config = dict(
    spec_augment=False,
    inner_norm=False,
    experts_per_token=2,
    layers=12,
    orthogonalizer='newton_schulz_5',
    max_steps=9700,
)
Rows from block 9 of a small multi-label audio tagger, named by matrix and row number. Rows with one number within an expert belong to one neuron, the router's apart. Each number is 50 + 15 x the weight over its row's rms, rounded and kept within 0 to 99. All counts start at 0.
After each expert's rows are labels from the 100 clips, of 14976, where the router gives the expert most weight on average: "strongest on" is what is common among them. Only what is clearly more common there than usual is listed. The data: short pieces for a synthesised band: melody, chords, bass and drums. In brackets: how many of the 100.
# router: router (model.blocks.9.mlp.router.weight, 8x128, trained with AdamW), inputs 86-127
# up: expert up (model.blocks.9.mlp.up, 8x64x128), inputs 86-127
# down: expert down (model.blocks.9.mlp.down, 8x128x64, transposed), outputs 86-127

# expert 4
router.4:53 69 44 53 49 34 53 43 67 65 54 68 73 73 65 44 44 71 66 37 37 64 46 66 51 44 49 46 45 70 45 52 32 56 43 50 70 49 77 62 47 74
up.0:70 40 48 62 28 70 31 47 88 57 47 48 25 30 61 47 44 47 54 87 64 41 77 23 81 53 50 44 51 54 61 43 38 72 29 51 20 54 54 38 17 27
down.0:51 19 35 66 64 53 51 43 33 77 52 67 46 56 56 47 48 25 52 51 63 33 45 34 15 48 95 64 48 33 45 58 54 48 56 28 34 53 51 48 42 66
up.1:78 35 46 55 65 36 41 50 79 19 50 39 62 88 78 38 44 31 57 65 31 44 36 62 47 48 56 64 64 41 22 43 51 45 60 81 33 77 20 39 14 51
down.1:31 44 56 47 53 73 59 49 52 58 59 46 53 43 58 52 60 51 57 34 50 25 55 61 44 43 33 43 51 54 63 77 51 42 34 17 37 15 41 58 65 35
up.2:63 53 42 53 55 27 48 60 77 37 58 50 51 67 25 45 44 43 47 62 37 39 60 55 45 38 54 43 43 22 58 45 49 25 50 56 43 44 14 71 28 22
down.2:41 73 52 73 22 41 82 77 40 56 38 45 66 45 36 52 53 34 50 52 54 54 50 55 59 53 62 41 54 63 84 55 58 49 47 40 27 35 30 71 38 43
up.3:39 41 42 60 41 67 28 39 67 33 34 45 73 49 63 57 52 53 71 66 43 35 34 73 57 67 50 67 43 51 50 52 48 59 64 50 30 67 37 40 25 36
down.3:52 02 35 51 59 48 63 52 34 52 64 62 62 62 62 58 52 31 43 35 31 67 35 38 67 63 33 32 47 49 56 59 73 39 47 66 56 43 60 44 69 50
up.4:58 22 51 75 70 78 20 43 93 70 50 66 54 23 50 39 47 73 40 46 35 54 68 12 61 37 57 48 53 31 51 49 54 32 50 55 55 34 56 26 43 50
down.4:64 42 93 60 76 49 83 46 30 32 41 42 62 27 69 37 47 64 53 73 79 42 44 33 49 53 66 54 65 35 38 53 19 47 55 31 45 51 52 46 43 80
up.5:44 30 49 36 51 32 41 44 87 42 44 45 60 50 51 51 68 22 53 59 66 32 67 43 41 35 60 39 48 49 47 65 48 43 32 67 23 69 40 47 45 11
down.5:39 53 59 55 27 58 54 59 34 61 47 69 73 82 32 71 34 53 33 24 20 49 46 52 47 46 32 35 53 57 76 57 10 55 49 56 47 36 39 52 57 32
up.6:19 62 22 64 52 65 29 63 65 84 39 64 57 28 51 68 53 51 49 68 64 32 54 46 56 57 39 53 50 44 50 43 49 47 36 23 32 48 23 51 62 51
down.6:27 44 48 44 74 26 42 64 42 51 72 65 48 85 49 82 67 55 62 59 64 71 16 61 25 45 53 31 83 31 47 41 48 46 11 56 66 54 54 47 69 48
up.7:64 57 52 45 72 72 27 66 66 58 46 59 53 53 48 53 52 48 46 41 65 59 79 30 59 49 59 42 58 39 27 68 35 57 66 37 49 41 49 48 33 62
down.7:47 44 43 61 34 59 45 70 39 53 25 50 34 13 76 52 38 56 44 38 55 57 73 18 53 66 50 35 35 64 52 69 29 62 54 65 63 55 53 50 47 57
up.8:67 56 34 60 62 57 03 58 77 69 58 57 77 59 43 60 51 46 42 30 51 55 29 60 48 43 37 48 43 55 54 23 49 82 58 56 47 43 22 71 25 21
down.8:39 71 75 44 51 54 55 38 34 51 60 66 41 49 61 61 58 56 55 27 71 56 29 13 62 30 55 37 55 57 34 36 52 34 26 63 61 37 79 52 46 36
up.9:52 37 37 48 43 60 29 60 76 83 45 41 40 51 64 37 53 48 46 29 37 56 26 58 36 61 55 72 52 58 50 37 37 63 50 33 49 52 30 77 67 36
down.9:25 27 28 47 37 20 55 65 20 57 23 34 64 46 63 54 24 30 75 67 61 71 51 61 62 34 43 40 39 38 78 49 38 68 62 51 67 60 47 49 79 66
strongest on: thin (high-pass) (70); marimba-like (36)

# expert 3
router.3:44 60 49 48 41 70 63 35 67 54 59 55 43 51 71 34 33 70 71 58 50 47 53 49 58 52 70 49 35 62 52 44 25 24 31 40 75 49 43 46 30 50
up.0:27 59 45 70 59 57 50 76 31 72 60 45 43 33 13 37 50 40 12 37 54 27 34 71 42 43 51 29 46 42 55 47 63 57 36 47 32 48 39 47 29 54
down.0:27 46 30 45 32 56 74 67 57 42 75 66 46 53 59 77 34 45 46 65 69 39 32 48 46 61 26 35 54 67 52 44 53 53 21 66 63 41 44 41 55 56
up.1:50 45 37 26 51 84 27 52 65 19 54 21 69 33 67 64 54 36 38 63 47 41 43 75 38 74 42 56 58 34 51 43 76 64 45 57 31 60 26 57 08 51
down.1:74 58 70 51 55 50 53 52 25 68 58 09 74 48 53 37 63 68 49 73 42 69 73 76 65 43 14 56 33 37 29 44 33 80 60 37 51 48 57 52 60 35
up.2:39 36 26 72 61 31 35 53 57 54 44 43 43 44 50 72 45 57 16 37 39 51 60 52 40 32 31 49 38 55 54 59 33 77 74 52 72 53 40 38 73 59
down.2:55 51 36 43 36 32 87 81 33 55 49 61 46 59 57 34 58 51 50 26 31 62 74 33 46 64 37 49 68 30 52 42 34 31 32 52 30 33 31 45 70 62
up.3:40 50 45 64 74 40 08 64 63 25 36 57 32 40 68 67 31 21 11 45 47 42 56 37 40 44 50 39 42 65 45 61 52 59 61 47 47 66 31 62 43 44
down.3:67 24 26 63 51 90 57 40 29 64 74 54 57 63 68 39 49 35 55 79 38 38 35 39 56 64 62 63 58 36 35 49 47 49 25 34 36 57 41 53 20 47
up.4:49 41 26 64 40 71 52 54 77 51 52 38 54 33 58 59 65 47 51 72 49 68 49 49 49 45 33 24 49 61 39 40 54 86 23 24 35 32 13 55 28 40
down.4:62 36 44 68 49 25 72 75 73 28 61 57 56 49 58 67 50 31 38 63 37 52 45 61 60 68 59 47 65 27 79 45 81 31 54 76 52 91 52 72 19 31
up.5:45 40 50 49 35 69 23 25 96 45 50 58 54 54 54 54 62 49 00 38 54 56 96 23 51 43 56 39 61 57 35 43 49 64 57 33 23 52 65 47 50 54
down.5:53 52 51 62 36 92 27 26 64 36 65 38 41 50 29 46 46 35 61 39 60 54 72 48 45 41 66 69 53 76 39 73 85 52 54 62 33 13 81 63 28 56
up.6:32 54 65 57 33 63 54 67 68 52 60 62 50 68 57 52 53 60 28 43 30 48 31 49 33 59 51 41 49 36 44 60 56 60 39 45 41 54 30 76 13 35
down.6:47 56 56 32 18 52 43 22 74 48 51 49 39 49 57 43 74 49 29 46 71 47 53 61 54 43 66 38 55 75 47 67 47 99 43 61 62 37 26 64 25 44
up.7:46 49 44 27 46 70 53 44 55 41 57 51 65 45 40 59 69 54 02 55 53 45 71 42 32 55 34 57 63 37 55 69 86 85 44 59 55 63 29 73 33 68
down.7:72 59 44 37 50 69 61 55 68 32 66 37 34 76 32 83 65 44 44 41 64 43 21 61 47 73 46 57 55 22 65 73 50 65 57 37 67 51 43 59 61 49
up.8:70 46 58 56 58 60 45 23 76 68 56 48 44 67 65 60 49 46 23 62 51 44 68 31 40 46 83 67 45 49 44 57 10 40 33 26 61 58 31 56 65 64
down.8:50 61 36 25 54 27 45 61 61 36 68 50 59 78 49 61 54 54 71 41 60 70 30 64 52 71 55 38 77 47 54 49 63 47 62 87 43 35 60 51 42 67
up.9:72 42 50 48 49 73 44 41 82 72 54 85 60 61 58 60 60 31 36 56 49 47 64 22 55 57 69 57 32 41 25 23 50 90 51 48 40 34 45 59 46 49
down.9:31 69 81 58 41 48 16 50 53 55 24 51 46 64 40 63 09 62 63 49 65 48 54 30 56 56 38 45 32 73 76 53 45 32 46 27 67 55 61 35 59 71
strongest on: quiet level (87); reverberation (71); text has "reverberant" (71); thin (high-pass) (63)

# expert 0
router.0:49 56 79 61 48 64 34 45 63 41 50 72 49 73 48 37 41 70 40 44 53 56 28 39 70 55 49 78 51 49 77 63 62 54 43 53 74 60 83 50 64 39
up.0:32 43 65 45 59 69 19 53 41 48 70 48 56 03 37 50 61 57 09 41 58 31 53 48 49 66 50 58 59 36 60 64 67 67 48 42 71 46 67 44 25 44
down.0:48 56 42 67 79 74 36 53 19 30 63 64 16 65 82 61 34 47 62 36 52 33 43 46 41 48 39 71 34 47 53 56 56 44 62 41 63 32 64 48 52 51
up.1:52 40 51 19 52 39 38 26 67 55 53 49 65 47 53 54 62 69 05 45 69 60 89 56 42 52 45 47 66 27 42 62 35 53 52 57 73 54 77 51 43 58
down.1:44 62 67 77 54 52 51 27 70 55 73 67 44 75 68 46 39 26 30 28 47 32 58 35 47 51 52 35 50 56 60 83 63 49 54 35 45 67 82 40 44 53
up.2:62 50 37 54 42 55 19 78 73 72 61 48 44 59 43 57 56 59 39 64 44 25 74 39 42 66 54 46 61 23 66 60 54 85 60 54 70 47 39 60 00 62
down.2:59 33 45 30 40 23 49 64 67 39 44 70 65 52 46 48 60 47 83 32 55 44 62 46 47 54 58 37 54 51 49 90 22 54 46 59 47 48 74 63 47 73
up.3:56 44 36 34 48 39 38 61 91 35 50 53 48 48 32 58 50 42 60 48 42 67 50 79 58 25 63 38 54 56 53 43 54 73 76 62 33 39 42 46 45 70
down.3:69 46 40 66 69 58 24 57 61 47 46 41 46 51 48 51 38 43 51 57 66 37 41 72 48 40 90 56 51 60 63 50 78 48 43 42 32 76 58 71 33 44
up.4:31 39 22 43 48 65 28 39 67 54 49 59 57 41 45 80 56 71 02 68 39 40 48 39 31 65 44 50 42 37 50 53 57 56 56 36 18 78 17 47 36 62
down.4:33 65 34 55 35 54 59 49 30 59 38 39 41 45 55 74 22 43 62 46 46 42 44 87 17 28 57 64 48 61 55 65 55 44 63 34 54 46 48 43 37 72
up.5:41 68 40 57 46 65 31 62 99 52 43 46 55 48 24 53 75 41 67 62 63 39 51 42 41 44 65 34 50 66 54 41 33 54 29 38 31 49 50 70 38 45
down.5:46 78 58 53 43 41 54 64 71 46 80 56 49 37 80 40 47 34 31 37 62 47 53 63 64 40 37 34 60 50 70 45 70 44 41 80 59 26 48 21 35 52
up.6:35 39 37 77 61 60 71 64 67 61 51 56 66 56 43 14 52 26 42 51 28 31 60 65 39 47 53 70 27 38 57 21 51 57 71 57 13 52 09 46 58 20
down.6:61 53 52 44 30 66 46 49 45 28 72 49 37 35 31 54 69 57 23 30 58 70 60 55 62 37 50 47 67 39 16 67 30 49 57 39 66 26 71 80 53 55
up.7:65 47 43 60 36 44 32 48 58 60 41 34 47 51 55 65 36 18 57 65 34 56 43 32 61 54 56 42 31 67 43 42 56 91 57 52 47 31 19 39 37 31
down.7:90 40 44 53 60 55 32 66 48 42 36 40 43 41 56 59 58 51 74 65 57 49 76 24 53 50 68 77 46 29 45 46 65 40 66 61 75 66 50 62 49 42
up.8:57 44 65 52 53 30 48 67 77 60 45 47 88 34 35 17 72 52 63 68 52 62 51 69 53 46 60 59 56 22 42 50 79 62 58 58 48 33 59 45 64 42
down.8:65 67 51 72 54 67 79 34 55 26 60 58 66 48 70 80 54 60 67 53 58 61 56 44 53 64 43 45 40 56 58 41 31 77 44 37 50 37 40 57 74 46
up.9:44 54 36 38 69 60 27 40 78 35 60 50 47 28 60 75 45 58 49 50 72 57 50 35 52 83 48 37 37 40 43 38 51 47 56 40 25 58 48 45 45 47
down.9:44 62 51 70 66 55 45 51 46 88 45 54 40 42 63 62 69 57 47 28 46 52 54 48 53 73 29 41 38 65 62 63 53 51 47 39 36 33 49 53 61 60
strongest on: rimshot (62); ride cymbal (59); muffled (low-pass) (47)

# expert 2
router.2:58 58 62 44 47 70 36 43 59 67 52 36 61 41 49 33 30 49 76 48 52 52 48 68 50 46 76 69 37 71 42 16 65 34 57 42 74 29 66 57 53 60
up.0:50 35 48 32 36 62 15 50 47 41 41 56 52 85 52 52 43 55 40 15 61 66 41 30 48 44 49 57 74 51 30 57 33 55 53 76 51 38 23 53 28 62
down.0:43 38 74 49 70 26 59 60 61 45 45 33 51 60 52 49 82 57 38 59 40 44 24 67 45 67 27 64 48 45 60 46 45 49 46 56 46 33 34 57 78 45
up.1:22 51 43 59 48 61 03 61 64 50 77 41 42 56 52 51 42 46 44 55 36 22 57 38 48 31 73 50 46 78 71 51 30 47 51 37 62 55 65 49 46 48
down.1:61 46 23 39 25 43 73 36 50 43 38 51 91 55 84 52 54 54 71 67 13 63 22 53 52 50 49 49 53 52 38 45 54 52 46 73 42 51 20 51 67 55
up.2:84 52 52 31 39 45 37 61 64 61 40 22 46 45 44 36 51 35 56 70 58 78 54 54 43 61 47 67 60 49 46 45 76 47 56 68 32 44 45 60 45 37
down.2:48 69 60 48 41 50 51 42 58 56 53 51 46 52 75 52 42 66 27 45 64 45 57 61 49 21 33 39 72 56 56 45 09 64 44 24 66 63 60 32 52 74
up.3:46 54 29 54 74 79 53 50 57 46 57 57 44 20 34 56 39 57 52 45 39 43 59 52 36 51 41 52 32 55 60 64 56 49 56 55 35 65 28 63 25 64
down.3:56 51 38 50 44 57 71 31 36 57 35 48 51 30 49 39 72 59 75 41 62 46 20 51 59 50 38 49 47 32 62 58 41 36 27 60 45 47 54 59 75 48
up.4:26 63 40 34 59 70 57 58 74 59 62 37 49 53 17 48 63 18 27 56 45 48 48 50 33 49 39 24 48 52 80 67 81 46 58 59 64 49 23 46 26 62
down.4:70 64 31 31 52 53 70 55 20 34 69 44 28 30 40 59 51 51 62 26 71 47 28 69 43 67 36 54 60 61 55 47 63 46 71 60 70 57 80 67 53 37
up.5:49 44 74 52 71 76 19 61 84 62 56 51 08 52 54 59 68 51 75 26 41 39 35 22 61 23 59 54 57 68 42 48 45 40 45 39 52 49 29 34 64 31
down.5:53 47 44 52 60 59 45 93 37 50 66 75 63 44 55 51 63 44 48 43 61 44 65 53 35 34 52 46 88 26 46 56 51 38 40 47 32 62 40 57 50 64
up.6:52 34 37 49 46 54 39 73 62 56 45 35 46 49 32 51 51 46 36 52 58 43 76 57 51 62 75 42 72 27 46 41 53 35 67 34 70 37 33 63 40 53
down.6:40 53 67 40 34 70 57 57 41 30 40 61 61 48 41 74 54 52 21 37 15 50 54 25 60 43 45 50 31 71 58 57 46 37 53 49 50 76 58 27 49 47
up.7:60 33 55 32 69 54 35 42 94 26 47 66 48 71 53 73 60 44 53 67 38 57 52 30 64 62 46 41 36 39 42 70 66 79 46 63 26 70 36 47 74 32
down.7:27 59 29 56 50 85 66 22 31 59 62 44 72 40 30 41 49 81 45 31 54 28 53 46 42 51 35 26 47 52 55 35 29 76 31 46 54 61 33 49 41 72
up.8:61 39 50 42 33 35 27 39 88 38 36 46 51 64 35 45 50 43 57 73 63 50 75 59 55 65 56 47 63 44 36 43 43 70 62 43 49 46 41 74 62 53
down.8:27 23 43 62 76 68 85 82 75 53 65 28 42 54 41 34 77 61 63 50 46 00 24 64 44 60 35 60 45 37 43 44 17 58 42 43 57 50 43 29 65 44
up.9:66 43 65 45 69 75 14 25 98 45 67 65 18 45 53 34 44 42 11 51 41 68 72 31 65 70 43 37 61 24 46 41 55 27 47 45 30 47 56 57 30 24
down.9:50 58 64 48 52 48 85 42 31 40 47 38 76 63 71 33 49 60 80 54 35 35 20 44 53 59 63 68 34 72 09 57 50 81 47 49 51 66 33 54 53 37
strongest on: muffled (low-pass) (73); clipping (44); text has "clipped" (44); text has "noise" (26)

# expert 7
router.7:46 52 52 38 38 49 76 54 70 55 50 54 39 77 52 47 47 72 81 40 40 41 63 65 55 53 70 50 45 68 27 40 68 37 48 73 66 46 52 42 36 53
up.0:56 29 50 49 55 42 68 47 41 55 37 24 75 62 49 52 64 34 52 63 39 61 48 57 47 58 41 62 53 36 54 55 53 54 43 30 33 65 22 46 60 54
down.0:58 58 64 39 64 56 57 45 69 61 46 30 47 34 31 40 61 69 59 30 53 47 51 55 54 76 49 69 25 35 58 41 88 33 62 73 25 36 37 37 74 38
up.1:55 49 50 38 45 58 51 47 85 27 36 61 43 28 61 37 45 38 34 45 59 68 67 20 61 45 72 51 45 35 65 45 37 44 51 66 47 75 70 56 61 54
down.1:71 64 46 31 35 46 64 58 60 47 60 64 37 53 31 54 66 29 46 62 75 28 36 62 64 45 47 40 47 54 55 56 71 52 48 50 42 73 60 41 36 48
up.2:59 25 46 56 65 71 50 38 61 58 68 65 65 65 73 58 18 51 40 60 46 41 51 32 39 60 52 76 37 48 64 56 52 57 54 44 19 62 17 41 26 55
down.2:62 29 70 57 97 40 88 57 39 46 68 48 61 48 50 58 75 52 32 58 46 30 28 57 28 58 57 73 23 35 59 45 46 43 45 51 51 67 47 38 56 40
up.3:60 42 20 37 56 59 33 51 55 73 47 54 57 56 66 64 28 50 61 48 44 49 82 24 36 56 58 67 29 56 57 59 60 65 48 64 59 64 28 48 32 45
down.3:50 45 39 34 43 56 59 34 79 74 56 71 42 64 44 46 50 40 48 50 43 42 56 54 55 63 41 65 39 53 54 49 46 63 52 62 44 34 68 42 78 65
up.4:54 20 53 41 56 53 30 44 85 44 68 61 64 37 74 53 66 31 38 42 64 34 58 46 55 39 65 46 55 30 44 30 73 50 58 63 18 81 77 41 63 35
down.4:26 36 44 79 38 30 18 58 85 61 30 56 44 77 29 59 22 34 54 34 72 33 65 56 58 47 68 30 48 71 52 60 29 71 51 37 45 48 69 52 50 74
up.5:39 49 13 74 54 59 31 66 94 56 42 70 47 62 48 47 71 25 39 30 49 43 69 56 65 52 56 52 39 47 43 32 80 48 51 72 41 35 58 13 11 47
down.5:34 45 53 49 22 55 56 48 21 33 30 37 52 56 50 62 27 63 80 49 25 38 31 47 62 43 47 60 46 49 53 39 43 04 69 43 63 60 71 28 81 56
up.6:64 37 57 42 69 52 42 38 98 72 42 42 39 41 42 34 53 48 51 45 36 42 56 46 63 45 67 73 43 45 30 49 81 40 48 42 50 52 46 45 33 63
down.6:43 50 36 61 55 59 34 67 73 66 48 54 56 27 35 54 73 62 51 33 36 31 55 37 61 61 34 34 34 38 59 70 75 64 46 57 29 49 36 41 71 58
up.7:35 54 67 60 69 59 45 46 92 33 57 59 58 42 64 45 53 42 19 22 67 48 45 30 37 35 57 45 43 49 34 67 67 61 52 53 63 41 45 50 53 59
down.7:71 73 61 45 31 68 36 47 70 52 57 49 32 73 42 77 54 48 62 25 61 54 48 53 42 36 61 36 47 45 46 75 64 45 33 32 50 83 47 40 31 60
up.8:67 22 31 47 62 28 54 39 50 57 43 44 57 61 45 51 75 42 49 52 45 50 54 55 60 55 67 53 54 34 56 42 64 63 44 55 41 29 64 44 59 43
down.8:70 28 65 50 61 39 50 61 50 37 77 56 40 38 75 25 44 55 36 58 69 42 61 50 60 56 72 42 68 58 42 76 69 53 23 30 25 60 47 34 22 42
up.9:66 56 35 63 52 80 10 46 88 71 71 39 30 45 51 40 59 24 32 66 34 57 45 25 54 44 63 47 54 54 29 49 58 59 34 38 63 48 57 57 46 34
down.9:45 43 38 64 64 37 48 30 51 49 69 50 34 80 52 72 50 58 52 38 77 13 24 46 65 65 47 50 68 52 34 60 31 45 39 28 46 72 62 45 69 82
strongest on: thin (high-pass) (38); sine tone (29)

# expert 6
router.6:44 68 80 54 48 44 71 33 38 55 50 48 61 80 38 61 35 44 74 38 43 68 58 20 60 55 56 49 48 69 52 60 33 29 49 63 59 24 45 63 37 63
up.0:64 57 46 54 32 69 00 40 68 50 56 29 40 25 65 49 37 33 51 55 64 62 48 50 56 54 45 55 57 66 53 45 52 34 56 47 31 49 46 40 33 31
down.0:64 62 54 58 77 42 77 47 44 69 45 20 55 58 15 31 53 57 62 65 39 56 27 62 51 55 28 58 23 58 71 61 55 65 70 76 51 30 51 42 63 38
up.1:66 61 47 57 44 72 22 49 97 60 32 40 58 34 40 36 64 36 40 41 41 69 83 65 56 38 55 45 34 36 49 16 51 62 66 43 59 45 46 56 43 45
down.1:30 66 24 64 65 80 37 53 71 74 58 28 54 84 51 47 58 56 52 45 11 32 47 71 23 65 37 63 35 72 41 47 28 70 57 43 47 52 50 59 39 50
up.2:61 55 61 19 43 42 14 36 69 45 38 49 53 60 56 52 21 30 60 57 55 58 57 58 53 49 38 68 44 49 56 46 64 26 73 76 35 63 60 36 52 32
down.2:45 51 73 61 68 34 39 56 31 93 60 44 43 67 43 73 60 66 34 45 53 32 34 42 41 62 31 53 59 60 41 46 31 17 44 26 26 63 66 41 66 56
up.3:23 43 42 55 49 36 22 66 83 58 36 55 30 66 54 48 55 07 41 41 53 59 35 45 47 51 65 37 61 54 72 61 21 40 44 61 83 48 35 52 46 62
down.3:08 27 54 41 79 20 46 37 36 19 39 44 37 59 69 57 23 46 63 54 70 76 52 47 44 36 59 55 44 48 67 79 47 61 46 64 79 38 66 55 55 61
up.4:19 34 42 37 44 48 56 52 97 64 33 66 71 55 49 47 58 36 23 45 35 52 49 68 52 62 54 59 23 57 71 35 62 38 69 45 59 72 54 36 54 44
down.4:67 54 70 60 61 29 54 63 38 54 68 31 57 42 61 35 49 41 41 18 47 65 42 41 25 60 47 38 55 47 54 63 52 07 36 51 70 27 39 43 39 53
up.5:25 56 45 44 53 59 43 61 82 48 32 55 75 47 54 33 55 54 25 50 47 66 38 45 55 41 78 27 36 48 52 44 34 54 32 49 75 64 32 63 84 76
down.5:41 40 50 56 85 54 43 65 35 47 50 38 22 43 37 39 78 64 48 36 61 59 28 40 61 66 70 30 58 49 34 42 32 46 22 36 45 34 73 68 77 35
up.6:55 86 51 24 37 57 50 55 70 32 17 49 50 25 18 41 40 66 52 51 28 70 62 54 47 32 46 48 46 26 37 56 51 58 43 67 63 58 45 55 18 54
down.6:67 64 56 65 53 69 53 56 45 60 53 52 54 54 50 72 67 61 31 48 37 56 21 60 44 51 56 39 28 43 51 27 57 56 71 57 46 56 46 47 46 51
up.7:38 22 34 52 49 56 27 57 81 51 50 74 25 74 43 46 73 15 73 43 50 61 33 74 48 35 82 61 53 34 65 61 55 78 61 71 41 61 36 36 63 36
down.7:46 64 53 45 23 64 74 55 57 67 65 66 39 42 56 51 61 63 54 28 58 34 33 44 50 43 50 50 55 44 45 64 40 46 19 28 60 60 28 60 75 59
up.8:54 12 49 41 69 65 24 58 81 65 44 77 44 41 43 49 58 34 30 23 47 54 54 52 60 51 41 36 41 31 58 63 66 84 69 59 39 38 74 48 41 50
down.8:46 69 48 47 42 65 53 60 88 26 72 69 65 43 66 63 52 34 38 36 56 53 82 28 41 42 45 37 45 62 43 51 07 73 69 42 40 63 61 41 51 45
up.9:27 58 24 48 26 75 35 60 69 61 58 57 56 29 37 52 53 25 34 26 56 21 59 37 44 37 59 45 18 56 63 47 66 70 39 39 69 54 49 81 56 50
down.9:38 44 38 66 46 26 76 69 40 41 22 52 54 63 78 67 45 16 65 88 31 84 38 40 49 55 50 36 44 42 67 47 55 35 40 68 50 60 43 53 43 62
strongest on: thin (high-pass) (70); text has "string" (63); white noise (43)

# expert 1
router.1:38 46 70 46 51 41 67 81 20 53 32 60 43 64 61 37 47 75 24 42 16 48 65 39 60 35 46 48 27 61 36 55 38 41 39 58 69 36 56 48 31 52
up.0:54 57 54 61 77 78 40 49 67 56 74 35 52 32 69 68 51 70 63 43 60 58 54 41 50 49 60 59 51 60 23 45 51 52 40 62 35 45 55 69 34 29
down.0:30 58 47 55 40 79 35 42 39 62 45 59 52 75 61 76 64 63 35 47 26 40 67 37 45 46 46 64 55 69 48 55 67 45 45 41 39 64 50 46 35 62
up.1:42 41 19 57 50 54 28 41 73 53 61 42 73 63 46 45 44 44 67 38 30 69 60 74 40 29 47 46 35 62 59 43 48 60 79 72 37 66 38 51 52 35
down.1:57 52 65 29 59 70 49 55 20 67 41 62 72 38 51 69 58 45 42 44 44 76 20 51 61 58 53 84 60 38 50 30 67 62 50 53 36 52 42 64 23 24
up.2:50 52 48 64 59 63 35 42 68 43 45 40 48 25 53 58 31 43 31 65 38 78 72 40 47 68 49 50 28 38 55 61 55 54 61 46 21 57 49 51 34 45
down.2:81 37 56 43 63 39 65 35 12 79 24 31 60 61 29 32 68 57 64 77 14 54 58 42 36 63 47 50 66 13 45 29 42 37 35 51 51 58 32 40 44 38
up.3:70 31 46 37 42 26 38 59 77 44 56 51 32 62 41 49 80 46 51 33 71 62 45 26 51 55 70 49 46 45 60 66 53 66 47 84 63 46 35 37 57 35
down.3:47 65 47 53 55 64 40 58 64 51 49 27 37 56 61 47 70 59 41 65 73 47 69 63 33 45 59 65 52 48 49 54 27 98 44 40 71 55 33 62 32 23
up.4:51 45 60 45 51 81 40 54 39 57 43 31 61 18 37 64 52 63 48 51 37 32 34 48 52 76 23 54 38 54 55 42 76 45 55 50 29 77 44 51 26 41
down.4:47 51 53 56 39 34 27 35 11 81 52 21 46 62 60 15 47 56 56 54 30 43 55 61 56 36 52 50 52 38 55 48 46 35 45 28 61 30 39 53 78 32
up.5:44 62 47 38 41 67 63 42 77 52 38 58 60 69 72 70 53 43 45 35 41 69 59 58 43 49 56 57 59 49 46 76 26 79 58 80 52 61 52 62 44 49
down.5:63 48 41 47 75 45 51 43 56 56 55 28 49 62 63 55 38 57 49 47 26 38 40 44 58 40 27 65 57 52 31 29 44 46 62 61 21 87 66 46 27 46
up.6:62 48 58 45 48 67 42 25 68 35 55 41 47 34 64 46 38 31 36 68 44 55 50 31 56 53 53 37 32 31 36 75 65 70 57 55 25 55 44 45 15 56
down.6:61 36 45 39 40 31 53 30 42 52 44 53 52 49 54 33 60 73 39 36 60 43 42 74 53 49 66 40 56 44 39 62 47 39 59 63 70 49 73 95 81 59
up.7:54 28 35 54 42 57 44 65 99 40 43 57 63 35 19 52 28 40 35 47 68 64 34 42 73 43 56 19 55 32 50 44 49 55 59 61 64 29 51 56 47 69
down.7:51 77 42 38 54 32 14 53 50 47 61 47 20 48 43 59 52 72 62 36 59 68 73 70 48 35 25 30 70 23 43 36 48 48 44 45 61 51 65 39 66 39
up.8:48 22 20 34 29 36 18 47 54 39 55 60 39 47 47 68 48 32 34 31 41 44 53 47 40 57 68 47 79 35 60 71 58 41 55 69 57 49 67 25 16 67
down.8:49 39 42 13 29 71 46 42 28 42 21 60 46 59 61 47 32 71 41 58 52 67 73 53 40 57 29 63 48 39 59 49 37 62 47 36 61 73 35 61 52 59
up.9:43 54 35 65 68 86 50 41 67 37 58 58 77 51 55 60 73 52 21 84 45 57 42 52 42 79 47 24 47 38 55 52 36 64 31 35 44 53 44 24 42 66
down.9:83 37 45 53 72 45 17 61 51 50 68 65 49 29 15 61 48 64 08 51 60 59 40 45 53 56 37 65 64 40 52 38 37 50 58 70 36 47 55 65 52 48
strongest on: reverberation (76); text has "reverberant" (76); saw pad (59); ride cymbal (45)